config = dict(
    model="model that answers yes/no questions on an image's attributes",
    encoder_patch_size=[2, 2],
    fusion_encoder_head_dim=64,
    fusion_encoder_qk_norm=True,
    residual_init='none',
    ema_decay=0.999,
    batch_size=48,
)
Rows from block 8 of the fusion encoder of a small model that answers yes/no questions on an image's attributes, named by matrix and row number. Rows with one number belong to one neuron. Each number is 500 + 50 x the weight over its row's rms, rounded and kept within 0 to 999. All counts start at 0. Numbers have three digits each.
After each neuron's rows are labels from the 100 texts, of 14976, where the neuron reaches its highest value: "fires on" is the input token at the peak. Only what is clearly more common there than usual is listed. The data: abstract colour fields from 500 small random pattern networks.
# fc1: MLP up (fusion_encoder.blocks.8.mlp.fc1.weight, 576x192), inputs 0-191
# fc2: MLP down (fusion_encoder.blocks.8.mlp.fc2.weight, 192x576, transposed), outputs 0-191

fc1.167:506584537449537576484517523494477543516466446516495456392518501579460518453510361485540541434469489510471447586530500568436521447460484522551461478508540602448481490526712501487499543544458448485577586462452493484576581523493528496462415491616526523503414421509535545562494440452507467582379449427501564463518503542513542546493403461444466483520582627454537544552508441505515482565343490446486550546522505460471461435451536461459473507543523493537459538498436474443487499493463521493549440544562532498480441536520482541498564597489430530553474483491576513514477506531542454521
fc2.167:484557469532495527462477508485522503515497488493483486489458398555558524494414576530497483563433490552472574501559439383449530497528470554502450563514442540532539514497423551497508540535532474438575581492587494480483475496452521507545513517447415461516580524509531519607462497541535628466436519464526518440518477422477497501491505372507529461559550525502541535451374527472520501518547508569316453489389459453497470475470650518481565421551467580468576552519552512429509518501428431523512527436519577689494429472456532516475412528533521498485512516499492516449477578526507530502
fires on: "fine detail"

fc1.409:451513423463505500405473437451472477569519483466468501411515501613512561533477509548503587572523533544447489477426494484465483559477379430440522431487535510500485561492704455423517553468538480518622498480610465569515478519489446479568510552558568425477527501547533469573539551492531459541475451509442532447510430502428491433472517483594576552519453537510543626460477603424496495525552495448413508558472465479540576442495541522529481595524511576603506623526441520523512503540530473456559536497430454535469466566458533556435513481529441489556472476515481491532507500516457482429
fc2.409:444495444527465393452515515572453526505546427545522481433426454463472413477519472491541530428495433442496482477485579539470549432472567523533474548486528419527489534484423475593526495518468485524551525472508430465375580544541526517494498467581521611613516476532503493496508475460449511503589522563418543461494505450502446510517467476486472559545595470409496513609582429566484427453483519439447525487397468455550465564534450548510563413507541496431498465505477471556425537499548471559447556518496569457494555522463495458527380574496545525494370420356561474481501567486567447526
fires on: "bright"

fc1.516:484448459472513408525491391511509476569455487545398531481455517545419600511543442495501509392517486465611486475622527504460475461481494545537448424357519505484509517415552496487514465471501525412533604434528504463418449542511561486446475484439563520444455521532565528558426525547463502578587445450496518465511570518504513525578519495500528490518504540524541706534467505471502483468536605545501488549537413527444514528567447395506453545500513481466507471478517427431431504513553600509539537502496461450549553495508608574513469550489519563602493517508489547497534496563487560575
fc2.516:448483483453517526488485481558478475516527458464465498484548499518457511526465469526520403461442515504437479509599469490521411507428593488453497572487524448537514507549431521525566490495501529533510430453431566443455462493501490469647505500532489489505435496534509511496535551500589281578559556484457489289513516576518384496507528530483555548473426545502492448517456568553470442537452496417547437515504553511491497493504551534424525494478558592458408467510502485530457471492547452520626494502453527635523508489500452475505556493454514508576461513541467529477480491410500635563
fires on: "dark"

fc1.380:490494543578563521514484460492546453434425446458427532499400473521562546500576531586526524432560509479554426492464516529511481556519516558498464313504540426466542492428476586507499499496555520494570523548509528514447439528493565459468420523475594476524364623539492541569456479491496591547533470454542486430501524477424504546482573485585533483487503582536544628620526441474514550491473382574470512453507484499453498457480379492492369533487552479474492541504476464521530391403562449475500512563484541473547532556513511560482465490430500515571516553489472454486489495481531438490
fc2.380:553573497491558427473500461535496450432508493537524409470479556492458457438530482484578506424485498502504519500496470493538541491443580538533475565547554439525479504452396506517416469483503515581417484531565547473503459580536515470559510472506464552487558493407434545356447491516610324567347549447554510392441492549495397570465479419536553545390552544508522456556534429537445518520473464474507478529487465484472467440497511613512468470497361434487465512507491481472492475584456572511534507475506575498517539518445487496491566545427531486485584496461551504550510506531523549409
fires on: "mostly red"; "fine detail"

fc1.441:476507496431442426562536495477536544495487475542490492488473549516507481476413433447588475486485574555513495561630576563487468512403449545562419454490468657516548557453658515548434566489461483499549485489416507443490489512560466450459495525553514567514453482486540490576502474498483396565467546512522484547526471477493472538522437459456448524479491600475503669504513563483558497563619481469337483521552440445501466502441500479506527582485458569478553489463461443451446526491511501491542483492473519495515528486472638596487494505519501512625480484523489449503524474421519529581
fc2.441:435411506479534507525457524520488499463522411465408485520525481506443523495507490496530483486505587470516542523379485424456525451389491473541442441459566477512494570561479404549539436491511450493647544474309472590517527458486575500468538416503508555634482532552502518425464475517477422523539476455409484509526498596566430591502499559485547527484463459533547533568497560521447475486487541490485491484468463558500447561572519485501577486526564603484440567527493475499564512487500452485490484441463576519512489580462473459551559544540476515608481453439399515489432627431502538521
fires on: "smooth"; "bright"

fc1.543:588482371444429453510436525486500501530474448522476545467542565470474476491490483467499516465451470548500450507416481482499474534445535582426467368491498531514527441461585469459446500515561513526450440508563457468399460513475493443548506519521497512522452515474541451476573480539470568579518487525557423463539444534440521509597564491536509477534527573500472760506613529497474505564491525565479526521512470420546469542421499571496376530416471512494599574471537484501468535453539484495598532544433448543506511535480428582436429490526536501446426528431509440434534482530470516451
fc2.543:497520533578424555508453615527468524508456516521496516497489515481504537491430474537500485494510478504591536492531570514509520419519526513566550510442554460453546507536444500593423534472564511470593543523352449506474489479480474562449508530503494493573434469469475396659474473516465569498519488475485461470524486441479467460449450431532419658545423505489465477554499493487468525501486458519460521498388434474542503531470502407444703412479599396452537436533532512486479512452442509485474489454445550498500420497453437491443522514518507549449457407463501534391512575534478430540
fires on: "mostly red"

fc1.457:564520573510482501551493535523543487571456538462519499465523536490537560495577444478519467452494475371486478587414503564474455458414499493515487401458567591568587465482743475581492506516546466538525438496529399503615510535482530499474521519512457561508455520496534503530553463559479441513479463505508473559475468546452548521453589443457513507486525514497490672563541465511459521505464413510405452508481481558468467527535493483501391577480535465477504453511452509423489507493467533514593490442541554536492547444510460447434487461546455489502486479433458534532461504517575334541
fc2.457:453408485548566416481486469518516521461442421495437469539505436494430412503500436508560500478434501531492501500549427468537427431436514561527452377425579514572447472519519520489433569490548595514494498464348485510510501609478546512542548496586397463549516522457504536545518418491567504550498496543504520498580518539466419535545524430444495549571448538566555533442621492491455491527520516499554422460395459493512532516464565491453508506435550460422506476450495415516572518467557416532538484422383518495471499485517501453523425454442499481644468483426486475539528596442507535529
fires on: "mostly blue"; "smooth"

fc1.52:504535548535516444477486549453475507449516445453465506451482506459510386510595444546505462565503488560526454524473495532508551486480508474473452486543485562559422440484715431526373507588514450463538512456530412499544498485499497470405483446549545472453463475517449585488466434471529494547484432431504552559471506529429535517475516486479510529517589481485510550533580422539573517423413462489484486479524486495486457472482532474570391570473500580468493447403518329439491435435520477503434536494477575457496481627497630578528552533482528574514544544507529463445501539434471473463
fc2.52:539504471513521563422473485531497428434518504501530520521501494530520501522484484494520499395463479505477526463536531453439429489509589505470537483585540545496520454506495544517488416391548514447453487508489459471464510514483466555556470482441466544569489507588528466515470467560564452424465548414517557437526468539429520529512545494566515459419470515441545283518488508525487494490522538431544519528341632448542480569392590601481531535483489566581521448569488502497486562457551436465516634565518544622519532545575525464498528578432561482465517443453551524522452568576526510525
fires on: "mostly blue"

fc1.434:421493539484482445543457375473520515429483485542420450489444477533440620414432466496528546446513453528482501530486535541406493496411520605580499350459414531478538470441509416497417490501495523484602524478522477518487470467543490515448413535519493500486446519489519467557472490533439474464535451526498512549497486466396461609517531448520483462536520625519537615525477484459548565469528510644514511472528371544490444522523525471501409555483543429464456481468581441419433519577523597473500538509513506539518499562505496527540463538478429505565530532435515477391441523541564541571
fc2.434:438455464484529518498535458449532448475506494499504530473453576523488460525594471482480482509462495473518485496505470434527426516479588456502467428520507523539554489477552536532488505431454480567463490413452507475513523514465458471530472512525508496474576514503487571487500496496508295528448561566524497217463498508526447591498448504521539519451436495585435376467425526495552424521474521448552514498442468555435413552568566517526536507484539478519455423564467495470595527492465566527512448546482488562569457484566468489473467456451445565523470554531398542388570553511538508439
fires on: "dark"

fc1.429:531509477549498462521470445555527506497468457557527507459446531520485528448452512518531484441515478469514557508471538583502511536488553557621468347563538553515572462468457481447563533502430420415572616487471458509536453482592514431398455483562499508475363620537460471536458484545453384514543435547525578464469503495443493565571529442535444512548489521541505635565508489517554524508502491654511549509498419493499442511491511388477434557544500495436523400481533468467382475425504545472535502514474480470481465534449527538555501585489509493633494502504422515512446558509488482491
fc2.429:475517468516545525480548442482516442497517465503441524516344525506474448573514447464450462435462530411511497470600408492555453489493576526417494403492543544545525469554593559491529550457465530539602480447583476521542452495435493503607438515477508508521543467501522486409521489471538452512560566417520441321444461524510421583442531531541480482446438482565483477413426555494494486524503480448615486487494500506391449531591487512475550544491511562504431544517474463540482527437518525532448526582529532548524521557477492463509539503424550625522596488436407578484524490469597502483
fires on: "dark"

fc1.571:566471525559504500480493420532492546472456471410495605478476484459424552443538521564503517483498505497550502501470574531581452465485501508529556332500532506501549507445469551516511535459481590443426586497437460463447476479389496504464500474486499525542471514520505540563500454568521539482624558395508553513498499494420560488516422494564542402504473482507466601615484511449494472505558492616568510469510393500475526570515478440544380539490491494545522487508499405522445450349567562475401520493512457540529531504378510513512487585437408453534424489473475514456515553429557523508
fc2.571:537495553527549497449493482485449482526506474576503524516515582520477582443477456428449541448522499500475481521505446511564432471494530505464546478475539511452495521522431475465516605509445484573428503556431522534433457480495497486546539555474531515446476498505545536402495447450576198434473520463562489224510491584554479565506499462532523512482477498453509525480510543526532521482489505455555521537474465507425504462532435550508504455495508584469534525515529571531460547417499502506521438595529550582496521484502573523524456446479597517577483464489487519513476486509510474549
fires on: "fine detail"

fc1.530:585501569484421430445571475484568471506539508465555531499503517516534518416498454483500439522509523365576483463527530541567468449445502452507419396481546566611496554530645520589463546491514489458525474477428433473495416469492470491392518468519526515497468560484489492467539417496424374609506503500522463479505449485450610546510540477539461568445478604516550677541614524406534438498568412518471486513511430482471486388495433426467491575516557421527505507470485548459558531543497549438500563455535533473508512492472527554446497527504486517504468468468482463571494511464518520514
fc2.530:473390523537477530578473501493492518482470458484502496544468472452437449551561400462522446471451516510514536545573493447579501481467495544553486465426567435514500487508620416542470552524505508543589460433292462512531512539413496493461550494509482497638467447436489536552534442495434606621567555374469525487484529571519495519491513556522520578529475561559534617561541543499425458501437547444556490516492473609600467531578554511463517503486530564451482536479509462461552520438495447518495550489471502493483519500444419429497497499548500535568473427458428545524556584452508494507
fires on: "mostly blue"

fc1.315:479468513428483456457509430485510493527505475432348562498467520508504637466424529515551529436561463504555486462544531492453508482510454501515461437411597488554557530484516469541428540478478483485581543520478495523463403509533509573463415454438573576471447487518474506550398471486455578552621473496525537387517522496443492471540483478572502518532545566532531618573436547413546483456515502548561496481478349555437512418416432407529454499516475460505510491478448360478489526424572548456502569436538470479455512520468543462514410504472443580561537545521476533479493426474514530527
fc2.315:477491485549567490553446419486531478461497518521566486485481605534558526448480501542468526469514469585481460535531451499545390478554525463507446487510516537465467545471464477505481524518521502574429550522523498464491537477496525463619518502543461489417472525491539448356547541498536167550559574493468534379595527652500469539499472516485527563510472523500472485515540536500496511515544533504493547475446553467443478474467500596490439504536438475438433520470520600408533511509490505519542429444464538541460496466510512460474531452434525478544529509546512499489486546485487612525
fires on: "mostly green"; "dark"

fc1.143:389500498575558444453418459562487463492478499489538493533614435539479518444560525524530559505461520535428506545515524514517479497445490589505404504526477498493573590540634549458524459566513541439564520462565442531458492514538441476531508571460440625500579510531539492664502525499525602470459559539536444562495525497557458485582468506566499488479491599438442560406439552555371452533447519553512584509525533503501480464443471546439504440538415521543577510463499472487563523518477520505448436605562495446530421472543556497498456420505474444466494501452490527444540607542459550494
fc2.143:449502599433523530502459525480542507544500503529431524459482616549524552505502424516531425642565457570505541564487457490537542508502465446508504432396446528475550551524448535531516509441512503523494598550589456526506431474496521507509615507438442508496445513515519559445504564487450367475506531583508553393545477535422519581481402430575485460506534592515525435420517498469464407471574476630500463530515446485599450451538579447477646517430543521527520470497436430484472524481402541480460510506448516420533528460464535453473534516522463544481449459476495511406509510426521492472
fires on: "smooth"

fc1.413:491434566468573498535404493485540447464539556433396521488560489545505500416504495529497612437488569468439456492491517536399550543486469487511445408532449464473488548506501535485547482557516489491485575525610500510479500480566551513481445535504493565509499524472531530515552518491557677600669453536523429497575544446475467499601445515566484423522529555517500689465475436563399455507479464586552543456511414526536504523557481621494480504514485456416495504473522395498512451500526522538490401546534462463581482463472480507530482503460521484484492504544470505430429520525479548488
fc2.413:505507523490534471532461533573509605529501514527561545441427499427498473541510520503485473466483551427485441466530475458422497474478447572528489622487410488527488423564413528488559417525518506465375498519493510531521491457530524522534493471540452521574513484558464475622501480458496318526456457508451438361523462496474631527466431507469509557487522462458491461537452478477407468466500455508535433519502548495596420494460537536431585520488512473548469491517505389588388506444537450480551529453499471430497516536449502467507527559523493476553414378524527385508521610447422475498
fires on: "dark"

fc1.97:554477417438336490506464550548479451561449495475467574502554506498513514501553553510504546545453485574475429494429446538447526493447550527458395371544435567570437492499556499546461506490560496525471427504543482485466471474489438408599505445571482489492470474476576512472581500494491504611527502604514381438565477484454579540609511437470488458484465512534485696533640493501485462506430500582444545570527505514584459554501515538489413501424474506495510538481543500457540556476520493500542520521483507495462482529430395473436433543489507527439478445501534452483523552489486442525
fc2.97:497559513587430515442480610538561527525493480499473536486538520488530531509482553479478513450561516461479497523533535497421557400513509526572544492489524515498537495535439449546456535488484497532493513508351494533457522499495453490386436471492476511573442410507502450627451542552383476501530462472423428610426525389457513428493517521510492550445474505433462584524449516532440568584495476515519553485350502468503547518505481498472685447530487412497533477545578503495509556377485481463423514509483480541513471483438459425482555493534512492449551503400474531434455513523494352518
fires on: "mostly green"; "mostly blue"

fc1.287:577575460459512448576550496501459524432526395527505479512488524489633524440536456467561476460543468450457403510447506565535480512502482568527484423494535438568540554508672511516449522493566447495627506501507482547574452478525459535484609474500542472590442521526546511517541547566486530588539432464469479544445425577408539496583579486558494506536517498425518649410559535449535458490574508542386425495475443514543498483503509484482465538460526530525465458456543560492600505547506484462537587438524480527490594515501483532517412486470483499526364510434497497432477447500521513482
fc2.287:583474523510426448548470414533511509496498392538475485482462396471478428490520468492513497587552494525456449518552542474469479490536426522538507555498563470488437581455571380566452439536444530507650546496480447514502514551519510486466483496533619531574481503522458507527529501416490516558612514417457492438498537501486521447543517525406446637489641484397472452589425532521527509505537483457421513517498396432565453514542478494440504473582582540454576523479547475509501618493566486480594548565469529576546487494451487508603477472535492532563420441483517487535520515472545496471
fires on: "mostly blue"

fc1.141:315426478543489388551415520454477442504482470479500508447495556499612404495583511590497569534559537463441400435561478437503519467473424511509408482547471564424533481535663505514464459512518492528535546473439450456468507542466536493476521499582530552495503490517523416580526500495433670489533491571521538480502434488488504432503507505492489543481478482519572668447607518486454505531569578449372522557522532520526494494471536500476531472446494497484585484484495424499485459463485460487552470474506515423557513535499539553492537482529457485524468462406474413542512544515480517528
fc2.141:468542520490505573494490477576539479475470471478501467502510454494538534519545526453495520527478500542503540529411548535492530472486530480429525545485602509472509480450493475483523602516419465470607590484477421468378514451515563515451453491505467506561550534516466549328455523523450300466555466515485482394532434473553488482517451534505510535528599548424536413626372504472602482555509551499406466465440405472398481471552471526512453463558517499484537523518562603537552521404472581481510506496462449420496499523489489476526419532508502569507413565504454504507467520466470460561
fires on: "mostly blue"

fc1.109:438466535557547455523529467478544530452409417431487535471422431459431548454501538562485511404508482521466492484452571541484498534494498506499435426472561514544486510506485404551485604523496571488499536528498509544469480537503464505483487504502526610522411570496475554520396484528433535585559476498511541507512475474471465492522466489653527491542583602519497642551406543502524533451451424619443493491489421512489439509466386395512469524514533410479533484482558374459524440372594536500408485551562534444490538493455498573554468550487419507542512502503459483503467503518494428591
fc2.109:464521529520464454467524458511551430473510525481486519363442600520527447538520578444585498425515504396563510436520427555449451489474576509485471468517584481593493513479423507558428517474512558539409442538455502428533484518518480509605473501506460568521497477483436533454495453503549336507455522482480454335448431553538546539473507459541520505417509556529474519515557509558375462554479573419535490460538539558475480514579437578444538482482500413453464521543501482454515467453491569528567477463505509432470478626543504457466582526529556573464525511543504481498467570532506591399
fires on: "dark"

fc1.150:523434435518361420519492509479536492512452464486535540469593547501514521495538503440512517522431474458393446475415453508488506529479539591436436421541454577555518461484578490524470483519533510567464503471515529499449492485461487388440451486534511471503549501478604520480502443495453529572555486496463452454553411469528542555562590424465487482489497547454464737471630573494433406530411531597474539501490474536544473582527502480479412538431456480533552561473544457493534571455539483551543525456458443443518530467471492510420465550532535494505413447410496456451502466511546457484
fc2.150:521508455536411546438480498533520535540477486547388536461491583488488575492464454481460464439525523416526461568619500546480439463504580493512467466449570450526499467521510463539430472507583511507573475525429534524497506505426458478547577588477478543592489456410471469568447491468452520485549485465516435477425499485461489521484529489611523615467416459489464666468544506498456503510472489542551528498353454481419427513530506586497686480464519495458557483490536466471531463379524493509548550406538449595516470492478451499526461513543493516456528471447569523476486523577462399553
fires on: "mostly green"

fc1.194:529569490422447501539480622444486548512445400480540512454534475512510564459515500528514553575554478491531432506455470590508500548485488547568405381499523527475442508520621523559496519597504532472535491487561537535494567446483483556611504471555485520508565543458496587517466595496445611584567523564522476518448499508370528468466528515482505523495511443495555703587513548484488504568459434473402488453506498472538489615510387514485435545509454471508557497454507467467472587529530436469538553513442455529435524579526614485474475477502526489496436513463504559435519549470471509541
fc2.194:495464460548628513497462568501481472451549511474464509488479453502484445512536495412462546468520474502414598448511541490357474409461553478431475394520471542519577447577395511509497607447548494417561537500536467526591540558540537498469521465528495526547537473563476494476509468537442433468443494426510486497501463549416544411459543468540425473495443507593514491531526542517457499507489553527291455499485555546488461531511531604472623477513525504528571471594461455483465536526442507478420493480421419584521427518519471478506466568465488454550559519407537535498557510567523562544
fires on: "dark"; "fine detail"

fc1.492:515568394465431385553456510530563493528521462542504513465603548572573496443489501468537502520445474457408485511402503528583502479490550615446466393433514522556473486443624472533536465492537549517539439555457512495446457467546489414469528498527499489467474496493520513542501470487469482582509486568509480441538447563411564538641554443581531554481506547520490679497674534475481432538476491607509541513491515543592459553496503501474373492437521472481497528501520547475552480422529480513549591460540486483463497432480490485471436466508545542476435470426434484531494511513527480457
fc2.492:563441513506432557499464487552495490510538514548529511463589571553502473481585496507450484534521497504453525551488541498557536536502531485511503479509571506519459564460476407497419500507575436498552485501383465537525471567452469493547432479492471534553454469449441467603464470464479523640589466458524506466470571541475597475444558561537460643453547511405481615535523529510429466571575512457556538497498476554414451540500507469478643523492570444472503531517591469487470554374491459483553477522428460717530500497537544448542494497522459469511561480488587498436482481508481448471
fires on: "mostly green"

fc1.375:507528403471495418593507544489502482498487466501520507518595580443532498503537501519568488534558464485515433481420514508497458519456479570553427444478484517529474522467655515544501491513561514529543472509545563464455471444461500505636484469587510453533506498519576588399497558481483583590552543637536532385437419518403583441520545450464491482490486479527531679526525494450478477563524509497348554432509503522506476590505464522507458521406455451508535455494527497476481614469483453470600561533441454485490540474500503531527466462454625469456448515453478490477516546503462509506
fc2.375:539495470531531531454512576519474448459512495475455472467465515488460461511519528444476565417507508441480563525494578499357499429466543551526479427487518538548542555543411567518515592452495443494614545484506460554474518509523459543427422459543528535566475496630510446555457495510451421451501549493468463599453452508457544463440500498463454512457473536541438484513546495492399533478457496485309480490438522561486503539553474561456610531528458385538562473551507442550483562489350454464366503546430387558562510484492470519514572518488487480521559489423533522407492470535521512499
fires on: "fine detail"

fc1.43:464552570514502465497457553503503498489501451477494485426470591510476396478525559613452486438468534513434511417454481491556514514484457345494436523458553499442524507526582451475427483487573518473463489457521504488513606579493579544458492527552539463473507465498465520534536482494411607575502480521561294526475445474490499504559594546512508515491473494498506632386669436479528503529519501430451573534488484470555564452546476511442563433382524502439585470495446536591452476523477466442487469568504419464538493464517475564522504487485513519492454472494491442510518513441436461545
fc2.43:513414596498543526445517486483452417495478503471561465533528469491457466549439562553507472534479522456453521537449471524577516479506560463516523504507536666474455447508623389525461596478491491470409538517495550491368482547534524401540459472453411450532430527483445497459467538550455344512458544473503505396518537443541437548478481467507525510565509488498544491442333556478497475503612556564452498453571505406495475489519463555513480555544446502482484565553504568403563527500437507490501537559479379371473489546503553437523459481504553509518522541467432513533491524499507543484
fires on: "mostly blue"

fc1.385:515567578486417464439513559537541547458453537467633537459491524590507483450474522412561479461505468482493557454473494554512462507434507486502455429532518556618567484482663536431454506540478498458607426526473517493589487494481461519499560486520490522562458481516466446482479488566469415643445544478517396399474478516496521506435565526579454543502564608520431619551567535469533512541523410435523532486496457435473539431462390434461485604519452544453491550490457481481549533414477520459448465476521406447494544471498426585506554445527548530524452530506481509493500478508474431521
fc2.385:550513501526427386517490508526528548513484416510452484560467396475458424560458437538512497481474537492500464479533465471597479502504452564495462542460519455490484530514570496571482536544543524545614429471351466466539413526477524536476530509529513461554502468546498494544492407506439504544528434522447579569546471482555510500528521489440461640632480423457533455597537532466515461460507464341502418503418450588551461436527602502499475437505554394526440540452512486542473538455482424505505534524506529402522501474533496507471494401532591534482474385550472519554488595476529521553
fires on: "mostly red"

fc1.490:495527575387461440521481415460482454477527526506470595500474519465516572495572483524518526443502486468445461485593481514383503535520465562546416345504510496487492600518526509502476446548550524495491499456513475470530511486568520549504479520564535520492385494550430524617548525518548566550630478443481514532434592425481505534559554568433444507573480560561529673639483498515492480507517540508465461387520425489537525596539481506497456453564530491434464526457538463441435501519518523550535499493508561525504469506430493481491470504488400454557438534489500402464394469463456520563
fc2.490:538574519461457555491479563525463476522539475468542504464506481421525518531456470523429494583472463496425437451439497470445489493487550450463439557492409435432533434571452500512526517501513438449522553497577496489398478512530443404481384436560496487547524496521544420448486632504550356492542551510535431345591541459498483580514453550483495577489491509524558505572420526463408436523567461485512485490465444449483454480498597483470610429526505544542447509519504475502425439505450536470474468464545540473500496457417546446469485522450560549484479424533538438317519559467475494479
fires on: "dark"

fc1.346:481473564443550474543435551494532453461562575508451534561578620522572443441511441491524583482473473499406467576559505461434548465462440568517406443513443585518489554531572497477448450543507468491553602484551496516526602497533468585556527478488507617527505477546492409579581507550535627577564455611509458533516436455442481485551437542509475512518557492522520675473510507557435534496481481426521520432505452511534510565566503555505521462525514419435510510494530414551579504498571509500484401506554570447583467493429530470491544452519468480546466474493497451461439540516470552488
fc2.346:509448479452488569521473517525559543520494457532657507425460430470524533515470499504502500535489552487525447432576474483535573469497424493490450554500461530465494403480517512464542471539484474504425567524530475548507509459478491460478534443528485519580609490553475529461483519399530330436572465534453483345555450492481602500509405521488470612502529502457485528578381540497441482457508466482518499501445575460548424525483532513468579480512560637522533540536499413508418424494536606481519529479500525404468546567505509485529470601486455507531426422465529416493558591476476442487
fires on: "dark"; "smooth"

fc1.89:507438516492584501468456485502526545559539529506516528468536503520483497481561424469501432476464521508555488590503505599514468459493453436563513443480524486551494426486659480528447526529491475495637505436501526490512537427469488499520549508500490454463510495525557584621563399525549401521447480399399448461581405589507519565490480451480485460477487641494489614482558484526536472505571391454402483467510465533503520393503481420520449528493588531592514509499493434584523612510486516553472501523554473476501469487524482505540546556552452570525448401567541553481560519448482423558
fc2.89:537473462476528440480452559509499490448520432462543484388427398494452613475536552526569509476493568546511452528531605505475490533564484479515437506483543475536422464524404462519591594508477559431414534420467400585507426399534483518492593476478491517594459565530555517490457484414542575534526499510484487563533476553535531574497448447496474572591501492417508435600568495506407463459630438444438479495524436499433489574490520455473492434545502464483457519523546486552465512472484488468452573508423536568463583443477491504532557585514579545453487403483437463494468468457500550443
fires on: "smooth"; "bright"

fc1.513:447533526451442501504503569562519467556495561531599515426527512530457510458539506535525426450491466436551539568501493534584461460439471489549504431482532541577508428497719461557435516481460453493527499475449451469574574468535476535537542472501475500543405508484512449544549488500437404567417474427440541439515415572521590411440498474464470531463550645551523589584539464489527460475580349530506503473518493473499528466485443451464476549506578475548538472515493441485604493439502511517472463523475493484485471409505445491473564504551470494464429470496530570528449533435512402575
fc2.513:511563508502501323490447493494527600446498457540521513521465455456522389591456463519509538463411470474571517448549519523495515447489562518487505405542572411527472427503464423500408558520505544527516509454418433505436494505503461504483432463536474438586517526428534554512517475459489595530588524598453502622520490440518492457502488439429484533562484480481510490573636566512522483477439457496460452469408489522605531479496623463508455384469529478484418511509530468583564503471515425467479535490378562480455489507462504412475429475574474520542453430518511502562513574457513511470
fires on: "bright"

fc1.157:350506473502441502494487466481432524491512488481420523549478498511597427459516515600527482544473555547498452419456490477529505520418529510530435468594487452524498531516668465442465519495524439511614464479508505554528476496512448480507501468585581425566452492524518596599571484468501443579521470441465519489477421449433536439472653486528453472520479525477500701375553509491538494501546509533402515501509487555522523417597567611456514558466505540518535461476519555516474478562462463520580454451536507496601516558513510530517491502511481554558490506468514441537511553521532488519
fc2.157:567469519484541534512505492514403466464466483491547430504521423493499519502509544511494528456516462469488486503551505573439589515482412462534575449491590492517505559498488402511550483504447531463572566513495461475379503538451497498454417485496556543572493510526449467498510466474419500538600481431571409371518461439506511506543393539451522543508603510395444602527426518531551533506567486592287536505460502394589544498580429366467518504553550429520547460521529537519477529568475577440466548504531578413534496533524466497503460501514484517454414483508497493536467498512510474533
fires on: "mostly blue"

fc1.75:447623526388524460514474527500432521524418471534497497490521501448531454482469431523475543514472566523462419483540497504453546531445474480510464601512442511528508528560691505448435529527494510437557430477473531481492505503538481461483541539594539474510518536515556553496561467457515596582521473421517448505579421489517480467509610521487530469533482512428514696419523561434496475528624590505432548505548455513508559461565516488525462429482443578452554431499496554498467459534509414485533506500543452475494504530657494525450469443486475503545570455453501390512507471489473466586
fc2.75:436396517517521490463540533560519477487474445481478459461508355497473488554467496500462518470503519472436566544502536564555604484570498459423554392499538523548420530517589474500549468527488527500615489533376505495429515461562559577446525506446485512560512539560396520497496471481461363479553483485554480445495488561581493521505484457510461582464570460365497457530479513463490477474454491584373490510546431518539520482567590535485541581492495514521551515486496550552592512496508588530515638455479535422553504590461543524499486483473493487494329480522497568538459524512552480550
fires on: "mostly blue"; "mostly red"

fc1.269:526439481465464439477439560458435554554496480490555476443450540531519501435541446564563489573412474671581513530468481442576538499495511522513429395524472552565491546594573453453549567451473457522556409483445506493473538453480477466535480479587482495498527443502510515630525501551492403517468530562473555528545488508429509584496493539520533540480495480495550639547407511510465498562504518512514489500484487540495524540579520487519388546482534467522500532534456506535436601400485507540376528459404408451459418522480453568519481612543617442546477449482495546536547462464469533537
fc2.269:498500508513552480437515597521441504487512577481530467482531460536496432511543522496534499526483438412444505501443435397467434505468558500468458426482569528619533509511458457540547633457559481445521544478523461546494489538550540566405555471506523568570499455491527506374491497511460629559532486559465520436520429388512450504551519357498514538484380497558445453463539503512429483533551499480583486480453392463484479499517526473458568422489478464505496472513480484585484505502409502504638491530454458602465464461461530440482450493448463451475522517344524523422460562534566462551
fires on: "fine detail"